A small image classifier, trained from scratch: 147500 training examples.
Rows from block 11 of a small image classifier, named by matrix and row number. Rows with one number belong to one neuron. Each number is 128 + 24 x the weight over its row's rms, rounded and kept within 0 to 255. All counts start at 0.
After each neuron's rows are labels from the 100 images, of 14848, where the neuron reaches its highest value: "top examples" is what is common among them. Only what is clearly more common there than usual is listed. The data: numbers of one to four digits printed on busy colour backdrops.
# fc1: MLP up (model.blocks.11.mlp.fc1.weight, 576x192), inputs 96-191
# fc2: MLP down (model.blocks.11.mlp.fc2.weight, 192x576, transposed), outputs 96-191

fc1.535 [ 96 103 134 116  66  80 110 132 120 146 112 137  67 147 118 169 116 139 139  90  97 119 108 165 141 123 162 150 140 106 124 129  81 120 131 141 162 136 157 131 125 125  97 116 105 160 114 187 143 149 149 153 152 124 155 134 137 110 146 171 153 133 157 128 109 134  99 159 143 159 111 112 112 165  87 136 103 119 160 125 148 123 120 176 126 114 111 139 120 144 104 129  93 120 137 125]
fc2.535 [119 158 132 125 124 149 111  79 138 133 104  87 115 104 121 165 104 115 138  94  97 110 120 145 106 127 129 155 147 139 176 141 116 121 120 124 134 114 135 122 126 135 127 128 106 145 126 151 128 124 135 115 123 154 174 121 144 138  98 135 143 109 101 115 117 139 151 126  93  57 113 134 138 122 108 121 163 110 143 141 122 154 120  93 109 164 125 139 145 112 121  83 171 144 191 115]
top examples: green ink

fc1.279 [135  92 152 139 153 135 132 131 128 126 133  93 155 148 153 126 133 122 127 171  88 125 145 155  91 105 143 140 139 128 128 115 106 147 122  89 114 100 127 124 131  76 126 138 124 163 152 142 111  89 110 137 136 115 157 143  94 107 119 118 116 110 118 132 182 130  95  97  79 130  92 144 102 121 125 153 122 189  91 140  89  75 104 115 121 150 133 164 168 144 123 164 114 153 159 165]
fc2.279 [143 139 100 127 153 143 144  89  96 116 129 131 137 153  67 118 131 121 115  62 118 120 123 166 120 111 131 142  93 141 159 108 122 153 131 107 146 141 144 142  95 133 116  94 127 129 139 107 142  96 105 144 160 153 132 159 117 134 103 129 151 116 143 125 127 146 135 168 125 112 111 121 122 120 138  79 142 188 105 149  74 117  83 133 122 151 126  52 124  92 117 155 112 132 130 124]
top examples: orange ink; yellow ink

fc1.70 [136 123 127 136 113  94 108 145 115 119 164 113 150 126 195  99 150 101 135 160  95 182  98 149  92 151 141 137  94 114 103 172  88 165 151  96 132 115 107 159 131 169 144 106 129 103 107 157 106 133 116  90 130 144 138 122 135 124 149 169 138 100 169 155 118 130 142  99 135 194 148 119 154 115 106 124 102 121 165 146 138 152 128 179 138 111 126 106 109 125 159 107 114  99 157 135]
fc2.70 [137 145  86 138 141 125 129 134 167 131 137 121 134 127 171 140  94 138  90 113 114 146 142 137  97 109 111 110 121 138 111 119 178 126 144  81 107 146  70 141  83 118 163 135 120 126 118 176 158 123 130 120 138 114 109 135 151 138 112 120 137 146 128 156 162  65  66  95 133 129 164 137 113 142 128 144 152 165 133 131 140 118 167 112 122 103 109 124 164 111 126 141  92 131 166 142]
top examples: black ink; brown ink

fc1.215 [ 53 139 128  94 133 120  91 128 155 179 115 171 101 130 128 119 168 110 121 143 151 113 150 154 134 136 138 143 142 148 136 101 159 136 116 165 131 134 129 139  98 159 151 127 112 143 105  86 161 185 139 120 149 131 130 170  96 138  97 113 102  78 114 164 150 114 168  95 113  82 135 112  95 148 125 128 132 133 129 147 159 166  65  81 140 185 139 159 122 115  70 126 127 128 129 156]
fc2.215 [108  94 124 174 125  91 100  72 120 130 139 109  69 134 143 116  95 142  67 111 144  81 154 134 172  71 140 135 116 114 103 109 103 179 181 118 107 128 130  97 153 137 170 133 141 149 130 110 114 113 144 103 124 150 148 115 106 127 113 140 143  97 160 133 118 103 152 148 108 160 121  81 126 146 160 144 129  91 115 150  94 124 161 119 147 133 164 107 112 136 135 119 152 122 133 130]
top examples: the digit 2; last digit: 2; length: one; first digit: 2

fc1.255 [128 136 127  98  91 116 117 158 122 138 155 124 122 132 107 100 118 103 122 106 145 188 101 112 122 115 142 106 119 111 112 139 118 100  85 114 137 146 153 126 123 113 142  93 101 177 177 146 109 129 153 138 144 144  76 112 115 118 157 125 133 137 153 138 116 126 159 124 154 142 118 116 149 125 123 129 120 157 142 131  87 125 146 101 104 105  88 119 117  74 133 136 151 139 118 128]
fc2.255 [166  81 103 139 136 160 136 150 163 125 100 124 131 102 139 141 114 113  94 154 154 174 161 153 118 134 153 150 156 142 130 130 107 145 156 115 105 142 141 136 154  85 117 148 128 131 113 135 102 126 126  79 132 163 137 150  88 124 149 125 100 124 157 133 145 172 122 106 117 108 158 151 139  87 124 115 113  97 135 138 147 141 124 121 156 142 161 114 166 146  81 116 158 112 145 138]
top examples: black ink

fc1.139 [153  94 152 109 108 168 109  94 113 117 151 116 105 140 160 131 131 142 120 138 109 139 157 140 140 101 161 114 105 153 110 186  72 147 159 140 147 115 140 157 167  98 150 127 116  98 165 114 119 101  97 164 145 100 130 126 125 116 142 132 142 137 100 106 150 176 137 109 139 132 134 115 153 168 143  99 116 151 154 115 129 130 158 138 128 129 107 122 123 107 145 162 131 123  90 111]
fc2.139 [132 106 149 166 142  73 140 100 108 110 126 167  87 108 104 127 161 149 135  80 113 139 171 163 111 142 170 147 112 115 110 135 101 111 150 139 155  86 149 132  70  94 132 127 124 115  99 109 159 123 109 135  67 135 132 120 166 124 130 130  98  97 127  95 100 135 111 103 144 172 109 155 126 116 154 135 134 129 126 103  91 140 102 111  75  95 118 149 108 151 129 143 132  80 140 151]
top examples: the digit 5; last digit: 5; length: two; last digit: 6

fc1.413 [131 104 115 138 139 100 189 143 140 140 125 103 147 125 149  78 146 135 127 114 155 159 118 133 129 123  99 166 109 118 109  99 105 148 152 138 111 190 107 161 178 154 129 122 137 143 142 116 155 170 134 143 107 158 107 147 111 145 105 122 154 133 116 168  89 154 135 148 101 154 120 103 153 135 138 141 102 125 109 164 129 113 120 132 164 116 112 126 158 129 137 145 149 120 124 141]
fc2.413 [178 150 124 101 179 163  86 161 139 108 119 133 144 143 181 135 128 136 113 144  69 134 173 161 101 103 111 110 102 121  97 141 120  91  87 116 177 101 156 121 131 134 165 116 114 151 127 124 176 121 105 117 118 141  74  98 127 109 111 143 117 170 104 109 112 148 121  95 105 125 179 107 130 181 139 121 148 106 101 110 145 128 101 163 138 156 135 152 137 142 140  66 138 123 138 152]
top examples: brown ink; length: one; first digit: 9

fc1.113 [136  98 149 158  72 130 104 141 108 148 135  85 107 139 154 115 105 157 134 115 116  95 153  69 134  75  77 109 131 131  84  88 125 112 156 120 139 151 156 138 119 154 131 154  97  91 135 115 110 181 131 105 151 120 108 124 102 143 135 129 149 103 140  93 156 117 145 136 120 114 128 159  67 169 196 113 153 135 169 136 140 138 152 106 141 122 129 153 140 145  85  92 158 107  75 130]
fc2.113 [159 143 145  74 116 132 153 138 115 145  96 134 159 150 160 117 134 114 119 155 123 162  88 141 151 159 139 126 149  94 129 207 153 151 171 156  94 104 132 122 120  84  93  98 158 146 137 132 152 147 109  92 115 127 136 108 147 107 161 144 127 126 134 117 114 120  97 127 118 159 158 132 140  88 109 111  95 150  95 128 144 101 121 133 108 125 140 114 113 144 149 113 106 136 140 127]
top examples: on a plate; grey ink

fc1.320 [147 145 118 101 150 162 163 144 105 112 116 180 143 120 128 147 115 176 102 121  86 110 131 115 128 123 140 174 138 156 110 140 129  99 111 137 102 133 132 150 140 154 122  98 127 153 122 129 155 132 117  97 155 112 177 111 130  94 134 151 156 193 142 139  98 168 112 126 114 146 168 125 144 165 122 132 147 122  95 130 110  87  90 158 173 169 153 154 173 144 130 142 158 115 135 120]
fc2.320 [107 144 137 174  86 109 119 128 117 126 107 157 131 102 116 186 130 119 112  93 145 110 111 134 148 131 128 105 118 123 167 124 199 150 138 121 122  98 159  95  67 112 125 170  98  91  95 158  84 133 124 146 135 130 116 139 134 135 134 114 127 142 103 124 135 101 162 126 127 139  92 126 163 111 104 110 147  83 175 114 184 113 114 110 100 144 135  77 126 128 156 125 137 105 144 149]
top examples: brown ink

fc1.148 [ 67  89 120 168 156 144 111 131 135 115  96 103 128 135  68 139 149 165 148 158 135 146 140 131 148 143 145 143  65 144 145 127 149 160 160 135 150 111  88 134 122 118 146 131 131 112 131 134 148  82 194 104 169 161 195  70 113 137 107 126  68  99 102 124 108  80 106 156 161 125 106 113 144 165 117 127 141  96 126 137 142 131 129 127 176 140  87 135 146  96 146 132 124  82 119 145]
fc2.148 [ 99 143 147  79 146 115 131 182 131 143 118 161 147 116 125  84 164 115 109  98 104 148 114 151 103 140  93  92 100 104 120 141 133 158 138  93 100 115 129  54 126 125 112 140 132 154 100 125 127 161 113  87  81 129 146 153 133 129 128 179 136 169  97 101 150 145 104 131 104 109 166 113 186 126 122 133 138 116 107 143  97 132 143 122 113 131 134 153 148 153 100 154 104 110 100  92]
top examples: the digit 5; first digit: 5; the digit 9; first digit: 9

fc1.328 [126 121 122 107 159  82 120 128 143 163 139 139  95  99 139 168 130 114 131 124 120 124 130 143 134 121 120 125 132  96 118  76  89 122 116 162  82 125 108 102  86 123 155 145 148 131  86 123 121 168 129 105 169 144 142 125 102 120 147 122 148 113 122 178  89  94 192 106  98 147 146 158 133 137 112 121  93 110 154 151 106 127 142  98 140 186 165 103 133 137 152 117 138 118 135 106]
fc2.328 [126 131 116 168 126  90  95 157 119 122  85 153 118 119 153 119  86 131  90 109 144 105 151  98 144  92 140 199 110  84 142  97 146 165 127 139 156 137 115 140  92 128 139 137 143 140 152 137 158 121 173 145 105  93 149 142 120 121 109 147 160 100 159 168 120 123 145 139 116 147  86  98 120 142 157 112 101 122 121 147 102 134 121 139 126 132 126 104 105 109 122 126 124 147 144 120]
top examples: the digit 2; last digit: 2; length: two; first digit: 2

fc1.338 [134 122  93 166 140 135 117 105 164 169 125 112 100  73  83  93 116 165 143 151 109 145 138 136  92 148 153 156 128 106 156  81 154 195  94  86 115 155  81 113 154 135 119 124  96  96  95 121 153 144 125 149  97 120 116 126  91 140 102 148  82  94 106 119 138 131 111 132 127 123 145 117 118 156 123 115 144 101 141 122 183 112  97 130 113 123 116 110 170 127 100 121 133 138 149 103]
fc2.338 [138 100 124 128 133 147  94  76 123 148 102 127 154 146 106 164  83  70 132 101 143 173  97 145 148  92 125 102 141 174 109 142 100 102 129 108 152 146 146 121 146 150 173 152  83 108 115 154  82  92 100 111 111 129 127 136 120  73 135 125 113 143 109 151 100 110 118 146 148 108 143 121 127 149 136 145 107 126 106 110 143 137 180 107 174 116 124 126 123  70 146 146 119 136 101 149]
top examples: the digit 1; first digit: 1

fc1.525 [143 140 127 123 133 125 104 131 139 134 150 140 157 110 134 147 100 109 149 101 113 119 142 114 134 132 139 184 166 156 138 123 104 160 115 127 151 168 146 100 150 131 153 128 149 134 140 150 114 161 136 111 137 142 107 105 114 154 135 169 158 172  87 149  97 117 121 117 144 100 159 113 110 150 135 124 132 114 120  93 131 156  82 142 134 125  94 180 165 102 153 161  98  95 139 147]
fc2.525 [161 112 145 117 116 107 150 146 104 117 158 111  96 131  95 104 134 128 110 142 128 149  86 126 141 150 138  89 118 131 113 139 143 134 160 146 122 142 117 104  89 107 156  87  96 133 153  97 118 132 152 167 112 101 120 140 136 149 142 119  66 113 126  90 107 169 139 120 120 146 133 178 154  95 133 197 130 122 162 147 178 153 149 120 118 160 129  90 128 102  92 117 147  90 144  87]
top examples: yellow ink; length: one; first digit: 7; last digit: 7

fc1.292 [162 108 105 131 160 135 137 124 112 134 101  94 103 138 123 107 148 158 163 130 115 112 141 155 126 143 130 125 145 139 132  71 101 102 140  69 125  70 109 153 133 115  80 169 160 116 154 105 108 110 120 120 124 133 125 165  81 106  90  96 132 103 129 149 175 115  95 130 104 108  96 152 118 118 131 133 137 182 112 116  80 111 116 148 130 133 130 129 162 138 121 138 105 153 140 123]
fc2.292 [145 138 118  92 146 136 160 126 128 127 146 144 140 166  86 156 145 138 110  91 133 115 149 130 131 156 119 146 109 129 141 151 129 141 112 143 169 157 148 140  96 156  84  78 119 147 105 157 147  96 100 168 156 135 131 144 117 172 129 120 153 111 130 140 118 138 141 122 155 112 111 127 136 106 156  96 132 136 131  97 114 117 103  88 110 149 119  88 109  93 119 142 148 110 117 118]
top examples: orange ink

fc1.80 [112 129 159  84 157 131 141 128 116 147 121 141 155 149 156 123 105 152 111 104 141 118  55 123 136 164 170 159 138 157 152 141 134 145 133  84 133  98 136 128 136 143 118 138 114 131 137 127 121  99 118  67 112  93  98 117 127 130 155 127 131 115 158 107  95 146 119  90 170 137 161 113 142 166 122 148 132 114 128 112  94  92 137 176 119 132 147 167 119 122 103 164 146 167 125 136]
fc2.80 [109 143 118 159 160 135 109 152 104 127  90 146 112 112 125 120 167 110 147 143 104 148 151 123 144 112 122 101 113 114 143  74 102 139 131 148 120 116 130 131 127  85 145 152 160 117 124 120 145 115 137 148 123 100 159 175 157 105  82 142 175 132 102 140 127 108 124 135 127 122 112 131 124 138 136 143 132 106 102 186 150  71 134 103 123 145  87 120 110  82 177 125 158  91 115 156]
top examples: on a plate; purple ink; red ink

fc1.119 [140 106  88 141 142 127 110 129  92 151  62 130 106 120 128 119  83  73 141 106 147 157 131 146 121 106 107 102 137 159  99 128 112 132  92 108  88 133 131 111 120 153 119  93 153 123 157 141 153 110 134 135 150 107 139 171 127 109 136 140 116 109  72 169 108 116 132 135  94 139 153 116 150 106 113 141 159 166 166 109 146 109 119 167 133 119 134 119  91  89  98 121 121 101 161 136]
fc2.119 [113  93 110 147 145 146 114 122 160 107 168  74 119 129 106 117 117 100  86 201 143 144 127 121 109 139 152 132 105 147 124 148 140 133 133 136 128 146 133 165 121 136  96 144  62 123 162  70 164 106 102 135 127 127 137 134 133 149 154 132 135 108 147 132 118 127 114 102 129 116 116 128 137 126 147 106  90 146 107 105 163 112  98  86 134  98 147 112 156 117 118 100 145 131 102 130]
top examples: the digit 1; first digit: 1; length: four

fc1.120 [133 167 112 116 134 105 148 113  98 135 156 116 125 156 103 136 147 163 149  92 104 145 143 143 141 153 148 115 157 120 126 112 116 117 110  93 142 107  75 103 107 141  75 115 114 107 102 122 130 117 120 143 153 156 112 153 115 129  66  77 143 125 155 143  99 133 141 142 107 124 113  91 131 103 135 104 148 182 124 133 115 123  99 127 153  97 123 105  77 121 124 185 109 109 115 112]
fc2.120 [131 113 139  99  94 126 113 133 142  92 112 116  85 130 124 115 173 134  92 136 153 125 126  97 118 130 121 136 105 142 122 153 184 121 130 153 129 130 114 135 143 126 148 138 108 137 119 117 134 126 132 111  92 108 109  96 152 105 161 116 101 128 118 152 144 102 150 126 133 138 137 137 166 133 120 176 118  55 150 111 142 136 170 146 118  79 136 164 142 137 116 118 141 110 110 116]
top examples: orange ink

fc1.353 [159 108 112 123 114 101 111 141 182 144 127  76 128 113 118 133 134 103 127 145 120  92  92 152 137 118 109 148 148 142 138 169 103 120 135 189 139 126  87 124 120  61 120 124 107 125 112 130 131 132 166 107 165 125 108 121 112  92 134 137 131 116 128  95 139 135 102 118 129 130 103 132 166 131 165 103 155 119 108 183 107 125 135 177 101 107 114 121 136 154 131 139 106 154 142 110]
fc2.353 [119 123 126 123 156 108 114 132  95  70 104 135 186 134 139 105 106 143 109  93 139 134 142 141 165 134 103 145 139  85  78 134  86 117 157 123 141 118 133 165 136 102 157 154  94 134 156  90 103 117  71  92 109 119 104 119 133 142 139 180 137 138 177  89 114 117  98 127 156 163 135 125 126 111 140 129 100 175 116 106 162 128 132 129 115 140 125 115 151 133 141 186 127 109 141 118]
top examples: length: one; last digit: 3; first digit: 3; last digit: 6

fc1.329 [117 127 154 129  87 155  98 122 104 133 103 127 147 117 107 190 127 105  63 190 110 156 110 111 163 102 148 150 170 163 130 138 142 141 131 143 165 133 111 104  94 155 151 125 121 107 136 149  99 138 144 120 126 112  89 115 127 109 105  84 124  97  99 135  79 144 146 159 115 143 122 118 128 181 124 143  95 124 152 128 139 117 121 132 154 101 120 135 141  74 108 129 101 150 159 133]
fc2.329 [127 149 165  97 132 128 133 104 189 163 158 108 126 124 110 119  99 104 114 144 126  97  86 133 174 139 113 134 111 136 121 147 179  95 179 113 141 101 109 107 127 136 111 130 135 141 162 118 115 128 132 193 109 148  81 114 116 117 125 129 142 118 141 154 133 128 156 149 155 114 147 167  92 154  89 140 149 132 137 141  75 117 127 140  81 127 156 130 111 103 169 137 116 134 173 146]
top examples: length: two; the digit 0; first digit: 0; first digit: 6

fc1.561 [142 117 187 158 156 120 121 168 138 138 141 111 141 133 133 103 153 118 125 123 119 130 154 146 154 158 173 134 133 114 129 167 118 124 149 148 145 120 101 122 111 125 131 212 103 127  96 140 126 115 157 106  99 127 119 101 127 157  97 167 103 135 123 155 108  92 113 110 147 103 156 131 130 153  80 121 159 127 131 136 111 112 106 132 114 157 181 150 129 171 123 158 119  88  76 132]
fc2.561 [161 131  89 131 109 130 127  91 156 104 113 137 154 116 108 143 103 124  97 158  84 137  96 122 111 133 144 110 110 120 105 132 131 154 103 150 106 119 133 116 135 133 111  71  97  71 122 142 120 126 132 109 132 138 112 111 123 120 170 106 116 171 140 134 141 145 154  88 101 178 122 128 102 140 141 113 103 139 113 119 139 118 146 127 134 116 102 106 157  65  87  95 148 159 131 134]
top examples: green ink; first digit: 7

fc1.124 [106 101 116 107  73 111 139 118 136 155 143  89 107 136 116 117 124 106  77 112 114 106 116 120  99 135 145 120 108  98 180 168 142 136 111 155 149 156 158  87  80 127 103  76 114  96 140 108 102 117 144 130 117 149 166 139 134  89  86 100 116 153 105 117 116 109 157  96 164 116 182 116 138 139 140 103 166 163 153 108 128 155 114 123 147  86  94  70 133 148 117 133 120 109 153 126]
fc2.124 [115 112 123 139 142 116 160 156  95 157  98 183 109 130 156 139 112 110 135  93 122 153 155 107 143 134 111 132 143 170 101 134  86 146  82  99 107  95 116 127 142  99 168 153 123 139 114 131 108 145 107 113 159 151  89 123  78 149 144 131 116 127 149 110 110 156 133 137 125 118 146  79 116 103 104 111 168 118 155 101 133 111 139 116 124 165 154 110  94 146 127 146 143 122 110 150]
top examples: green ink; last digit: 7; last digit: 2

fc1.509 [141 117 152 149 166 140 162 110 169 132 107 112 178 152 136 135  98 126 154 139 112  90 134 131  94 100 124 154 154 137 124  84  97 127 149  95 133 120 142 139 149  98 122 121 137 107 163 139  95 145  91 106 136 143 118 174  95  87 145  88 104 101 144 150 178 116 114 113 124 181 130 119 135 136 131 126 100 141 102 162 104 111 117 124 130 143 141 121 148 121 152 138  99 152 161 143]
fc2.509 [174 125 130 151 123 100 114 138  89 153 165 142 161 157 107 167 135 136 155  93 107 133 116 176 113 156 155 107 111 122 160 128 126 125 115  82 147 113 136 165  56 132  99 114 129 122 107 159 156 126 101 128 122 143 164 126 140 160  89 145 149 137 133 139  97 100 121 146 106  99 116 117 127  96 134 130 160 157 131 120 150 148 102 121 104 140 110  70 110 105  86 149 134 128 108 124]
top examples: orange ink

fc1.475 [128 114 124 189 122 123 116 106 126 106 150 133  96 104 140 129 147 117 136  79 110 118 131 110 129 132 152 101 102 112 119 171 122 129  66 118 164 122 134 127 120 130 163 118 144 108 193 139 129 139 120 124 127  85 131 129 104 155 132 169 130 101  72 115 124 152  77 136 139 111 162 130 119 132 162 141 115 134  97  97 112 128 145 128 118  93 104 134 179 118 105 131 138  91 106 124]
fc2.475 [120  82 119 174 134 132  93 131 108 149 130 115 131 111 156 129 147 125 105 152  95 135 142 118 132 129 103 201  84  97 135 100 120 130 142 128 162  94 125 145  74 127 146 150 134 103 145 156 113 127 151 149 110 170 126 149 146 120 133 143 145 112 137 161 170 145 100 153 136 134  93 117 177 135 109 149 161 179 147 113 101 107 100 110  99 147 152 121 121 162 109 112 149 164  90 137]
top examples: the digit 5; last digit: 5; first digit: 5

fc1.22 [128 129  93 121  91 150 151 131 152 162 157 150  90  94 100 139 153 113 113 161 114 145 101 176 123 117 152 147 140 108 155 131 145 115 107 103  85  96 141 152 119 120 121 136 117 143 143  92  89 180 114 175 151 128 120 128 125 170 113 144 154 150 144 127 140 137 128 136 117 109 141 134 144 104 137 124 102 136  96 112  91 131 127  84 101 124 123 128 135 135 123  92 181 101 177 123]
fc2.22 [183 126 122 158  96 111 106 165 125  96  96 110 155 123 116 112  85  77 134 173 143 114 145 116 139 101 105 101 108 104  84 170  96 183 119  83 100 123 106  88 131 133 101 129 136 154 113 138 115 100 147 115 109 132 137 115 112 123 119 151 131 104  97 169 141 113 141 106  99 132 156 124  95 148 135 139 167  75 112 142 145  91 116 138 159  97 132 127 100 114  99 149 139 106  82 146]
top examples: the digit 2; first digit: 2; length: two; last digit: 2

fc1.220 [120  97 126 124 103 113 104 114 123 138 122 109 104 155 154 132  93 145 132 168 173 128 127  94 180 123 142  84 157 149 148 130 112 148 137 141 146 124 135 156 148 111 130 133 127 146 177 140  99 127 134 101 143 106 101 103 139 133 157 130 183 155 115 116 144 119 172 104 146 163 152 134  94 119 130 117  85 148 122 106 149 140  98 146  91 124 144 125 112 118 179 113  93  87 125 159]
fc2.220 [179 144 111 122 103 142 112 161 182 122  86  99 139 102  94 121 157 122 154 121 111 147 129 177  85  91 140 114 119 157 109 129 157 135 106 147 104 161 142  70  99 126 135 117 124 120 101 119 125 120 154 106  94 122 130 160  91 151 127 159 112 113 126 149 118 143 114 127 121  71 113 117 131 156 144 135 152 113 114 139 134 170 173 136 158 121 129 140 130 161  91 141  95 162 157 122]
top examples: length: one; first digit: 4; last digit: 1; first digit: 1

fc1.520 [126 118 125 119 126 111 123 102 186 128 152 132 109 128 113 124 134 134 140 109 119 117 117 118 117 135 146 129  96 116 101  85 117 173 164 130 156 119  92 162  94 142  95 168 169 155 107 166 169 158 123 118 129 115 123 142 152 118 155 140 120 128  76 107 118 144 109  93  95 120  90 115  59 136 104 122 128 135 159 115 131 109 102 123 125  98 120 144 131 138 115 142 150 169 124 165]
fc2.520 [123 149 156 162 146 162 106 106 138 159 138 170 138 124 170 175 131 129 137  71 118 140 144 193 155 120  95 137 180 141 138 131 101 116 147  99 119 102 161  80  89 125 113 127 115 115 115 126 140 125 120 148 180 167 117 139 120 111 159  88 134 175 100 101 106  94 137 132 151 118  97 118 130 117 113 137 117 107 110 138 122 118 126 118 109 170 121 153 104 109 128 111 166 120 185 107]
top examples: black ink

fc1.567 [116 118 147 174 123  94 162 131 136 153 100 118 173 139 148 115  85 128 145 135 115 122 155  99 142 159 146 196 164 114 111  94  71 127 138 133  87 125 106 108 148 143 137 117 170 112 138 115 126 167 175 138 174 124 149 144 114 136 133 153 163 126 117 121 132 130 118 103 139 132  99 150 114 170 162 107 124 133  97  93 116  92 118 145 106 149  75 144 138 102 121 129 131 133 109 131]
fc2.567 [155 115 171 126 163 119 117 153 142 118 165 141 122 152 116 174 128 112 130 107 144 156 145 160 107 104  93 121  95 105 117 133 135 147 132 120 165 170 115 110 114 134 159 153 134 128 122 116 119 114  73 163 162 151 152 125 106 174 158 129  79 141 122  82  89 169 142 124 144 117 156 119 122 113 167 146 137 149 166 138 162 135 124 125 113 131 159 119 124 154  93 111 140 106 149 112]
top examples: yellow ink; length: one

fc1.200 [ 92 134 140 119 116 121 120  92 111 122 173 142 103 128 118 125 124 160 145  90 157  87 132 138 139 116 129 132 127 119 137  71 145 152 126 110 126  94  94 123 101 135 143 115 145  87  95 112 138 116 109 102 110 131 118 122 166 122 171  96  83 134  92 160 112 135  96 115 115 154 103 145  93 142 136 137 136 131 134 178  86  73 119 152 131  90 136 155 151 138  72 111 109 132 146  99]
fc2.200 [117 163 150 125 125 158 120 160 133 115 114 107 138 134 164 154 130 112 120 127 134 174 140 128 112 126 111 108 153 134 131 147 125 115  90 120 144  90 165  77 103 107 143 186 105 110 138 147 158 128 145 135 157 119 110 153 106 140 126 156 127 169 152 117 142 173 147 154 104 112 151 138 119 148 184 125 124 131 136  97 155 126 123 163 110 173 134 141 118 137 157  87 135  95 149 136]
top examples: black ink

fc1.355 [ 88 127 126 115 108 122 108 134 101 126 135 138 131 164 120 129 159 141 153 126 136  72 124 137 157 104 117 151 159 110 130  93 142 129 126 113 101 112 144 142 144 121 104 111 145 105 111 129 149 111 114  83 153 108 136 133 142 142 148  56  96 127 130 108 124 125 109 102 139 158 144 134 120 124 127 158 134 168 145 172 102 105 133 170 108 118 114 177 129 155 105  81 108 146 110 102]
fc2.355 [109 146 144 140 146 155 102 142 137 102 117 121 131 123 145 167 139  84 103  92 144 134 149 115 109  97 129 129 122 117 165 184 141 122 117 102 172 131 173  94 108 136 153 158 103 112 106 160 147 141 121 144 169 156 134 146 129 123 131 139 129 147 126  86 144 156 147 150 101 133 148 102 118 129 170 116 148 108 160 105 160  93  93 127 109 161 159 123 151 128 120 129 138 103 158 147]
top examples: black ink

fc1.536 [131  76 110  98 133 103 127 112 140 115 110 138 113 119  95  67 102 167 118 116 122 125 104 163 129 147 132 122 104 132 130 117 112 114 160 136 125 178  88 164 135 161 102 157 152 116 126 110  95 111 156 120 103 109 131 127 135 154 139 157 140 114 115 130 123 133 103 116 154 138 149 150 123 136 108 134 116 126 121 152  78 138 149 130 116  82 118 111 101 149 122 210 149 151 102 101]
fc2.536 [139 136 117 123  96 130  86  75 109 160 160 148 135 123 105 186 158 128 165 144 134 109  83 148 129 104 147 105 131 114 111 119 146 154 129 105 112 110 112 125 168 149 131 114 120  86 108 104 144  85  81 110 118 124 104 128 110 119 148 103 130 111  74 149 162 110 120  86 120 140  83 168 120 113  92 158 133 167 140 136  84 106 127 133 121 123 128 162 123 117 117 103 116 107 127 122]
top examples: black ink; length: one

fc1.574 [ 76 135 143 135 144  99 103  90 129 139 112 168 104 102 137 126 162 103 132 136 102 107 146 147 196 151 155 163 141 110 107 142 153 175 104 134 115 112 155  97  85 171 129 145 139 127 121 127 167  88  93 152 134 139 152 117 128 127 153 132  70 145 134 160 178 111 170 114 141 120 121 138 143 140 152 141 122 131  98 158 135 146 125  90 126 147 140 172 108  97 130  75 112 136 123 138]
fc2.574 [138 160 111 150 126 101  93 102 144 153 151  95 125 119 127 122  84 141 100 175 127 136 116 130 104 141 123  88 116 121 115 136 134 108 157 132 139  97 100  78 164 100 106  70 123 173 124 149  94 130 136 123 156 110 117 163  99 138 124  92 134 127  83 128 108 124  83 131 119 136 136 149 157 123  95  87 153 100 116 124 131 102 138 173 138 145 131 114 177 171 125 142 128 141 155  80]
top examples: the digit 2; last digit: 2; last digit: 7

fc1.358 [143 107 117 105 145 141 181  85 134 131 133 136 118 119 184 134 131 112 111 126  96 132 128  96 151  80 175 129 136 137  97 179 157 106 135  90 153 133  79 140 125 115 124 161  70 141  89 155 117  99  81 140 160 167 134 131 156 117 119 110 101 114  94  77 116 116 141 152 134 144  91 137 144 155 155 110  85 140  83 130  92 151 157 139 131 117 115 126 130 162 142 142 136  80 140  96]
fc2.358 [118 145  91 139 119 143 145 156 185 106 137 157 142 157 118 160  91 175 146 156 145 163 183 129  92 137 112 106 167 133 155 100 141 139 104 165 115 140 155 119 152 121 146 120 131 114 140 159  93 133 140 146 141  73 129 161 111 135 126 144 163 106 125  86 124 137 146 178 131 143 160 109 129 107 111 136 109 145 148 133 150 142 143 115 124 108 107 106 159 140 168 118 131 115 147 107]
top examples: length: two; last digit: 6

fc1.157 [104  89  76 100 118 104 206 135 101 130  98 117 113 115 126 137 117 169 119 113  90 127 119 156 141 138 168  99 117 127 155  85 122 116 102 139 155 128 161 133 164 144 125 103 144 129 132 149 120  98 129 109 109 158 136  99 119 158 154 111 130 116 136 118 109 130 128  88 141  92 169  89 146 137 122 130 112 133  98 141 125 149 141 143 117 142 118 113 129 141 116 136  84 131 100  95]
fc2.157 [136 118 105 128  94 138 126 131 118 131 142  92 113 140 112 119 199 131 137 155 102 120 110 137  99 114 107 148 164 134 118 126 148 163 154 166 114 155 134 144 109 120 112 122 148 146 140  84 168 123 165 124 123 109 177 110 167 165 170 126 148 115 111 121 133 136 129 153  91 165 138 122 113 110 135 118 152 139 108 142 114 141 109 114 151 157 137 111 114 143 134 137 140 145 141 145]
top examples: length: one; black ink; brown ink; last digit: 4